config.yaml
activation: "elu"
lr: 0.0019
weight_decay: 0.0
Rows from block 4 of a small multi-label image tagger, named by matrix and row number. Rows with one number belong to one channel. Each number is 500 + 40 x the weight over its row's rms, rounded and kept within 0 to 999. All counts start at 0. Numbers have three digits each.
After each channel's rows are labels from the 100 images, of 14976, where the channel reaches its highest value: "top examples" is what is common among them; "colour at peak" is the nearest of a few named colours to the mean colour under the peak. Only what is clearly more common there than usual is listed. The data: pictures of board games with random positions, seen at a slant.
# convs0: first 3x3 conv, stride 2 (model.blocks.4.convs.0.weight, 96x64x3x3, each kernel summed), inputs 0-63
# convs1: second 3x3 conv (model.blocks.4.convs.1.weight, 96x96x3x3, transposed, each kernel summed), outputs 0-95

convs0.48:542522426517555552503497553505510472485390473518452523534499598547522509535464496526510528476524482580515581517550495437506517543492528541528498513543524485439532476541505520499457456582449470
convs1.48:530538463515424549460462549514521504504482491489506408475522418482465551522502536444585513495507519582563559548541600506520489505436507484538550498575497499544494533561564511558540475494450533516547459504542505509418483489558516501481526542496559541481509530476481464422452534488483489492
top examples: draughts
colour at peak: brown

convs0.79:487512493519467431518456468431526539526503436532475429512519392507520516436526583471512545471452575472456472525509495475503421450527534509486530505444445532516463465470490517566497559488539504
convs1.79:535473530541484444501470424537562505431468514474488520555473570498507497534551499448497421506516518504502483503548329474547492451467497528387436534521531443490496564510478512486379507485522507486455450496479471501521486522479530526533508486504473530496510484535519436484503511450531504491
top examples: digit grid
colour at peak: grey

convs0.82:562487480480452501540521534574490488560466461492538504501561503549564517540521551508501569510476523499516543529503580463496549512560521502538541579529482503511525531575516576564533529580465551
convs1.82:547466478514529463492459578510527496409477460447439400512530513458472518513454462580487466583507481506541493488521451443561543491483546541501463525563508410500450488504476534441511441579461555557494437486471505489526524492497530535504541438500478507586532498520483508499484518491521528576
top examples: draughts; first side has more; nearly empty
colour at peak: brown

convs0.5:492499495502507438529524453526490521402514483524413491535548490499536515496543511441505444509503543501491499510427535518527578477564480462599533541509513518497474466486519444605476558545526553
convs1.5:526512565581510504507524523510529490514455524508449446575518485477546554505477492508535500593468518490546515528512511410553569539466595545541500533554496461536503517530525571461514417498453537552544453535552564528512507528555517510555535484503478541575514529516543477518515512526551559560
top examples: first side has more; nearly full; discs in an upright rack
colour at peak: brown; black

convs0.53:506566379526462501419512466470454414528515451465472468501501553532531478479523506561516504460497522510580562516527522473550490466566493533512484486523419450546488518490487522468539493504422514
convs1.53:476411490515496491492516525577510487528584496485481384465521592443527475517418499525532590523518475519474541537462481522426477478472512526497545514579489445516504579526503463500586492568461517545535460478500465531522532469435519478454469518500515530527503519492496508474440527460440491444
top examples: discs on a green board
colour at peak: black

convs0.88:492494517479471419446458511458508438471514510515424511436508479537473474511524515463436516480462575485494495454388459488488479459579493424484485537471509503526412450455513464557497503494518447
convs1.88:399496536503528510542543476545476472527543464473506534532426505547534532535465471507495419495458470528484519488523548562557533491562483607418414554556433535473454517467465546545493544554515513501450554494452529500500438551475494545487521468470494486510486518549530466488486491543428516547
top examples: first side has more; discs in an upright rack
colour at peak: brown

convs0.52:570456425474481494472421543520592502485468491525481521446466533535534468506514506519486511452523540501535520457504476507521530468462490531574447471447487478486362482532511523499413470499444496
convs1.52:485515538513441468503545541491513452478508483541537513450423444544543529491526549474505429481452490555502524530442598525509466470451455480509426519490493550471415532536556530504585514529532518482452446519474507464471418514489511518431527530505597504545451432541546452482526504511495549483
top examples: nearly full; stones on a line grid
colour at peak: grey

convs0.77:524509479502502503462419491456479486509530459506529491524490527534503490433498498469524513488504560498463491493528507499493485407504515560538497442412386495486341535472482518561515510537495514
convs1.77:596480531477541476520490503491551451476462544493521536516444523473531516520521475450461454532500527561547536515602382492542468474483495520469456497540520484540491570578542481506435542456598530458457479531449500511513447510469493573498468490491500525515474525451531400504488518512553539486
top examples: draughts
colour at peak: brown

convs0.85:534580540466475518383571498499477437514509541519508475502527498528463525479475421480506485481477553467463458519526503465494478507515496490480521467512381485496598604475527518528508495549480485
convs1.85:545477506502491482515507464532546553564456503492492563517550474503522484520478607514560584469422494470527508513521501499549469560477498514526593525509507516518571532537508549530513504525454538552591468521466468540501562472572500525511445604576501543535545544508504545536532514521556509475
top examples: second side has more; nearly full; discs on a green board
colour at peak: grey

convs0.63:478592488507457528444482462492492432523495478473487399506492464552450564485530513521547508489449578488454537512547467425460458448488519489496528485532511481436509506527554512511491535617479501
convs1.63:617508494447562472489458551531480493552455553548443462496524540451481507506481488598516536476570512499479519527497386491575504526542565528531553467571545445524512488510500565557468500513517485494563468503518443477523503473583513492479495496473485531494513516490507501493487524410565542466
top examples: draughts; nearly full
colour at peak: grey

convs0.54:518541446527385503413503521501440429520461501485507469534453531477509466461555500528497471500539482472517537514523561511519441444514479457428470534530445455529461569520535508428466489494440465
convs1.54:532528422531513506459477521473511492543524517557458462516521453485461462446476550517514578507485459489488527526389508453473494495451530455584578472525549457525521494540516497485541486568519517515581444496559450501538489413569542447481466530528531519413498458469440503490483497457488444462
top examples: discs in an upright rack; discs on a green board
colour at peak: green

convs0.31:536477480479473471425470539413540498455544493556531539511494482503472434442514495495519542463531560477561525524507451524482535409474537483536442463464421501493375471489512525482487461494476506
convs1.31:413482507497524500530533489521475461446472532504486532523453425535565547471502536489485423485482423516523472473442588502472483496455487478514431514467450561453437514528588540489500586462568454531497522540494480533567468511447481539485547522497558502543458456548526421523527482563501503485
top examples: discs in an upright rack; stones on a line grid
colour at peak: brown

convs0.23:517579461550498538483503535524456464488390454517510427486511485501469526435441526479544539486489518536482464517524509400451511526465479428512510447502475461452523511511507523561500479592441472
convs1.23:625503472451533495517510495515512493515479465453496460494509526459500498505446542491522558445472499531502504505531505472572431526500476443518630486549463508542601516510530522522504509471488507501575480505493469557513483433594491548493424565563439506487504501534487522452451518529564490459
top examples: nearly full; draughts
colour at peak: grey

convs0.40:505462488402543514485519512515482512510505471502543517477523508537484595465573538476510494504436534529514502475491457492498545516510522408527541555578514534486548486521454470568514523634537500
convs1.40:484520477461557527535533492493499517491527469474543505520518471473496559480483491495443503473519494447574468481558456523621497535475476482492536592504506528586613412438441512534488509483510539476508637494470505479512489542528493501548494489458463471434511449513522515493492480537482508580
top examples: digit grid
colour at peak: pink

convs0.37:500419470494457500494533564489530435505540484591492534534414520568476497516556549524510539477461483471594593525496441461474514520514532501534473491537465525479526477555481519462512496591499499
convs1.37:434492485512515483542503567544446494452594513549434379492537456465523514586515497552501498469516412539498503552470512524491486553472500473508511499499502519432407492431556487480533517541513486473503504520523404542579495472472531489444512520468527492531562511534543466517551464460483501465
top examples: nearly full
colour at peak: grey

convs0.6:443493522507487497469555456455448493472505487418488533503439502505504447403480467470509457489471561478545476491442554485581451443562473471454530517480457460589471524448495513439501488447478493
convs1.6:374393508501473519465507405556512513570556459485488490489517610449488465467457500439554519527436477467480513518503483485457462506507454505439516511516469465507513521529497427456513499445484480541497546478510485537507496499411471430515466495498434532523485570501488555506472466475486480438
top examples: digit grid
colour at peak: pink

convs0.9:495444427551512462541445508495550523454505470581452500491473536519562537525578555494479481453523481530520545441456462496492492532507459523543466548542547510455487432485510499538398508556521443
convs1.9:501536562482454506492536548481475484456541488527517528457487444546539548555499490468534380483517487524492508536470522532503511467512484505489413534515478551440389517482540504511539558530499501460420490493459507517532452594433453578450542537524567494524526469538506446517539484463499569534
top examples: nearly full; first side has more; stones on a line grid
colour at peak: pink

convs0.12:552567518526456577470459500455498577483497504577434444516530447488501531503423495482501445508505415470445454507522463505524476472519576569514427486481441509485509515481479469471540565486507477
convs1.12:536457501456439448520519454499540531473489528406527481468525492475513447487562498517503533495553523503504459517676461509488471473532515476493507437507510538465486502452458392525440524495492464524474497520481443543362555482474525493497521497506535510496514535480523560499521533480525490451
top examples: digit grid
colour at peak: white; pink

convs0.80:420535516459446467496532465479481461520524512477442505439498486472497456526528507462394474478477497496518537448440481461496464460632488452457512547533486480532470486426517440512467477466456458
convs1.80:401495480543459564509490485557513485538568449522548567557471556553485475455566478548484522516490475490474491477545510560445536465589471609425490532477450582500489483475464524561514473605490491494471569484489534532503505507463466510488438487484463454481471543489494506497518496496448478504
top examples: nearly full; discs on a green board
colour at peak: black

convs0.11:544529484554486478459434528505461451482528513556507449529487490532502485489521517484496517467486536477501544456521491464518434462496537505481371516477449507491325513490519538510484503526468450
convs1.11:472462506542554460512486520464570486422462549559502483534448455489486480515544530494536484504450485538569555565525486509560512491425517495521490564526581481535501580547559508511487525521561582494494472513518481407517471514490571558521518512477550555482470530499489472545566553511412510464
top examples: digit grid
colour at peak: pink

convs0.16:515502473493433431462459493473526490430542464503520511463476563486463451456520517482524499484586527517481486509471515512535519393534500507478455524505461477495345492485553528507445476469449479
convs1.16:498504515500493464473517539488456418499433490495460534537402492536520537461449533458539411562466497504492487464411585508507547550494500536534390486498513482536436497531525523482505529524525465522484489465500573499493403545445479539509530551506579524551437442511498455524502484547472504514
top examples: nearly full; first side has more; stones on a line grid
colour at peak: brown

convs0.86:502569506480450477495508445542467431499532516502531510457510518483504533572540459525518456528574519443428635469457498504499521487492494508492481535597526515499473543447564458517437519513471476
convs1.86:494501504428555470483501520450410479502519527483512521429486408471493492447444549528528517499529504456486525475496519510577541502523525517569531533538518422506518390455414495465529461636477481524518443477501511533416488526525525518496551484467523510471481445510490508480489525476489513578
top examples: stones on a line grid; discs on a green board
colour at peak: green

convs0.2:532475412503496482553485506521550504560470534547492506528465551534524565544564563501485465523488454513521547505518460464453448540498500437507534552573517529424545492532511484546477510590457431
convs1.2:493593436515482551477436511436464499456489489527436462496521430474488601538503519550503455477537507517601497529524442481572499477478535494518511531527505507557531475461501582490485511555493502470489466498543497497476494543607523523504552488517543511482521437551483442489519520397554498552
top examples: digit grid; nearly full
colour at peak: pink

convs0.18:547552456506524507458472436535417482435476440530451480490481471516488534516537461494518471521508500593499592493447577478545512497557514518470474548579514470515508485464546473515463493569472434
convs1.18:604484493455496438489535534517543479514526517459508488500472517466520499453462487504500533544537523460510457507551544529552554460467511545533465530516507457537528474542404466574579507537422480554522510437454552550467483538429485622505481518503484504489502498434480538476434532531434504544
top examples: stones on a line grid
colour at peak: pink

convs0.61:493512479501480451529505477496485515472495482498455463532561455511571539500546519459506462493490549499487480510468577464505531478559491470570558560502507508496486484514536480658504599563543537
convs1.61:550508552567509482500504526505557500486446521507450439566517516477527540521496488527522505579486528479545497533545444417582561535472593570534506529564503444545521533524506580474481414520463552542540445538545513509507516516569536514537529493524486541539527532511537472520519544486556551549
top examples: first side has more; discs in an upright rack
colour at peak: brown

convs0.59:555520494482518505462520496484478532477487447501417429566535567517498541539492495554416485470463480482500484461502454515430515458532540506476441489548435489532508502497397534459444519552453431
convs1.59:496522434505474479516449512527470513420532519488506425557522430472467533455525497614488523424533478524484421539529476476507520429433526482464470457516493573443507554484486515495518563508511517561493476521520431481544555439498495510533569465534491465573511515591492549510504524507472458551
top examples: noughts and crosses; nearly empty
colour at peak: grey

convs0.15:497513482507548450545536466552527521463487471529462506552550475485509544541510519520533473475537499474486540497387436494489562508498465499599547489542508528469493435479484415590431524552517524
convs1.15:537523559533488509493517544500525496497450537479434466531524435481534590535474509477530455562494531496564496525510501438552544533458578538524490554549496444522504522538517573479498442502414521555544445521521555552463511568553499520508563507507498525585532515511528439489484515511569566566
top examples: noughts and crosses
colour at peak: pink

convs0.38:514518476466474479434476503494469473450510519509503517466484514504459464486500443477505488515558498483491494484486501491525535356502501509507466493482481478476294461484541483493461461485480492
convs1.38:478499518491545513487517562466493409540455548530491521514403445510525537489545494508512434576467509529510521471482606537505577525490540546522402519524525541530449476542519547520503504524535488515471501506479615513472412536482493508512574449460566505530442488496515462498509509556476530536
top examples: stones on a line grid; nearly full; first side has more
colour at peak: brown

convs0.65:493596481486455520454512511483402472480505517528486473467484495509394516497484442501511450489475521485457475511555507494508392470488516499388491464482435486453486548506560485493518515493492413
convs1.65:568461419427515511516497539482488516509461518512521447454502497454473468494552525555487582444500523515476513509522515529538445525486494463518608487537522515565579471486522509536538518553542500491596506510532401486491511449570515486465464546538539482405491475483465589487490515489505452449
top examples: nearly full; second side has more; discs on a green board
colour at peak: grey

convs0.68:514620469498470517461480520481486468509532524550520495503525415544445492416476511422481573554461534475460484477485464482480518452479544472493476444515421504510469475418520499533472499583499506
convs1.68:565529487464542483492505486489434496500491571456527480513529437529500493510477486553502622459555452530541504500467513492489441511551486440525608522503410511466606429418486471500472505469498478481526495506508502518481538417533434542543430502437476518469517520526517455503499484557524521524
top examples: draughts
colour at peak: grey

convs0.70:472559558495487478509477409495454468467529519489488427495544445504480553489540512491500473557517484497413490429466499464510483449533505481466492505550498495508534465462604474609501551574528509
convs1.70:600502532461544449511483541520456517502478486524464553485506541509515488528441495563509508522521529420397493471470450461473567510546513537486464490521492470447469421500407530496501426567419473524505431483474552508546537540494451542497455492459429514570514515471495512532513480483542547553
top examples: discs on a green board
colour at peak: grey

convs0.89:541568555461479539393572504504498410510514529516507489510512511532460516484491415483486489496480530486477445507505504469500484513539501475488516476511392485521624586476518512520512484563480473
convs1.89:522489509504505491520519468541538560567480475490500596506561473515526482516489612521561582463421473463509512512510517509524470569480482504527581519499499540502548525538506541535528495520441534561581485520461470534506569490548488528507434608559489528549542555506506554537539502530547513477
top examples: second side has more; nearly full; discs on a green board
colour at peak: grey

convs0.26:535488483520443512504456545518500518458522509615482497517487433512450505519504522509425417468472478421539537480530448489463486487473530456480372489511488524486484474516520547493397484522467476
convs1.26:461435518522517509519520495494561531454488509548556483490505460490513504550606518538553516518490484539539551522532585514511507531454515486527505514508562553502484535475514464507529521499562532500480526521480499364565529532463585520528531502515570535491513518560522547561602583520438521517
top examples: noughts and crosses; nearly empty
colour at peak: white; pink

convs0.34:487521489510530525544511461537494533482511422502455468485495475528506548486506517463561540496441586536488498566556531422469505582446534500521527500512528506483573541524517571484486482632478477
convs1.34:563474516457503456540516452506557505489502468516508575475505525509520490523505575485502477463494504499493516490537487514609408483492459471553550492497545521562547585490544557513480544482552537493556455534442484497555490492575524540503456569640482496516507511520514523511523534519591522462
top examples: noughts and crosses
colour at peak: pink

convs0.75:522439468521493519518615564553536536535483567503565507527485518517580471480491520514496517500457615499529512530516585481508517560478501495545573543520481516519500534557485569469486487529516537
convs1.75:437494488544470584472496461529561470472484469484472464512515495457480551463513471425499447539436459466585468513510460392510423501477507482452571544512471465536569506539541542426479449501447529551571492484534498487495462520584500401458496492525483507490484497481488429495515502472532482501
top examples: noughts and crosses; digit grid
colour at peak: pink

convs0.45:509500458547458479465464531462399533510492514573440515525507509482460474449543429473477436462515506513553517511507501472500434506488507499443426536510483476471491537451463512450465511464491362
convs1.45:464498463524390535496506460448580525471526520464552443513542462484473505510570511502489512489540466571530486500560468477489431457478503468513564478471460532564507561485567445532493528514567474479496496489561433508498528495540505460486474521609588508410511510505470498495532514437503450448
top examples: nearly full; stones on a line grid
colour at peak: pink

convs0.43:499526520536533462476480436462465471449555503519461479573491444545380506480545500513519480473450524479489511497510500551472393485493514446382466443498491497458545498498536516503495491512534432
convs1.43:542467477454590482483483569498468534442477576613493430486536494486468479540512479566461514479525521540457520514440483525501453532469522474530514491517541460516495485488544490512550578466588507492537468486521408407643533491506511498455497523497535510472529488500475551510494497463488503474
top examples: nearly full; discs in an upright rack
colour at peak: grey

convs0.1:575533404532470513534484521503550454503384446502471491534515557504561479520475538562525538470511437541551555493489511481468531521485488461524469516510486473494550490543494478477447483579414469
convs1.1:521510495509444467471519559523500504482522522487503474502530415472519565500444533467513541503478453535565512540529560515513481553412532503614532469528537474529491574516495468508529516577461512527487475482510504530364500508520555536465509535505564491545509461506468482410404554499541491504
top examples: digit grid
colour at peak: pink

convs0.51:559477456598528481532398500455562535430476421544422500573511519534533493484490559537503471480475442542534533493487512497512474532526496512526461517435498499461573470499450486486498505541485448
convs1.51:545480531483489499534525531516530516499559473487493490515513501485536528562501493489555440508567498574501511553589519514454535517533495530467401481572523549478360552529551510530470516441483494498440533494457467503524520555418525583517529454466484523579552581536508499481490518512491512506
top examples: stones on a line grid
colour at peak: grey

convs0.81:514544461502445469500476485493455489482498490501435519495432487532473489504502499439466522513504530550490510516524509478534369515481527488422467537488509486456526521466565518478411472472498351
convs1.81:531486418480511499465487568483515524452471542544501465500531462482436479488568541554488523477488445530504535486507556520505425505457525440563572484497486507533556533480531510532518511564562508486584462460532462478477523443580518508459449557571571487437515482527417484485526519523523430440
top examples: nearly full; second side has more; discs on a green board
colour at peak: grey

convs0.46:503487488472559525486575488495494483476522459514453554568521458545487524513524494513491552449452544436583586493504512558476575491578587491499500518555496514513544488534499523411483469549487535
convs1.46:454478490539501560514497505573496505465569519537489441506524427454500557483535461512491526496537503455488474507476588470494492501399509439532462558455511559450448521524544473460584533443490471512487568513517519568556520527446455440501593469493490491548478480534506510517515464549412459504
top examples: nearly full; stones on a line grid
colour at peak: pink

convs0.0:515590455552470551483507514504435528517522545606481397485490469465498562527521477473485414517514489516456488495528441424505480493498528524501496497583481465471494507504491487545539547578511451
convs1.0:537516474447465489505520553495505509484470485450507433479511476497489475510563500607502540453568508524498454553608430492482513489571477494499579522564489577566551446463469459534478476650496496484499485525520461517446528509527488483497532518489548503424504516507518495506531501425486517505
top examples: second side has more; nearly full; discs on a green board
colour at peak: grey

convs0.4:510568487539525542517492509475460492511489484602456504518472420525461531426491537487476528527456495504549475492453453414490503496481528453506467480556475474531580455529487523536522520633515476
convs1.4:574523512483482493540540483520504553430572488477469472526553483551543492570525517525481555417523436472474477533558508523514400504523468423500542494492408593438517503470546478484499521506482488470505501507460447563531555480498456552459432585564505480503534495549517536503540499491541509486
top examples: draughts
colour at peak: grey

convs0.7:461584463508492518462497539487502446462485434574459533527520424482448495456521474483433472452426455471564471522434444485449509481531515408484455518534495486489492457469458479543488519559529476
convs1.7:559554525529451537502541474563467512522590546520537503527530501557535584485522499478494528491583473537485464521523552515518483459473508523515496468493447530483487547481563539531550585405532408467478550511525503505580514506559487485488513506575553458463530454601500506520554480506515466478
top examples: discs in an upright rack
colour at peak: brown

convs0.55:510494495514508516505542505520516539502516500600574446554488499514502518541595541488523491525474515520558506475475545473467553562485538446548508501595557539485548491541493539514466490630486502
convs1.55:503549519491518544528534519451489494440539478510467527486497407545529570577565521530479428476520444428544463525502452480600456493525448458542528535506489544498535445462516530479497552512531506511501496503443528478564461585536497529489499561546531516480517467513523476528568464406575530526
top examples: draughts
colour at peak: pink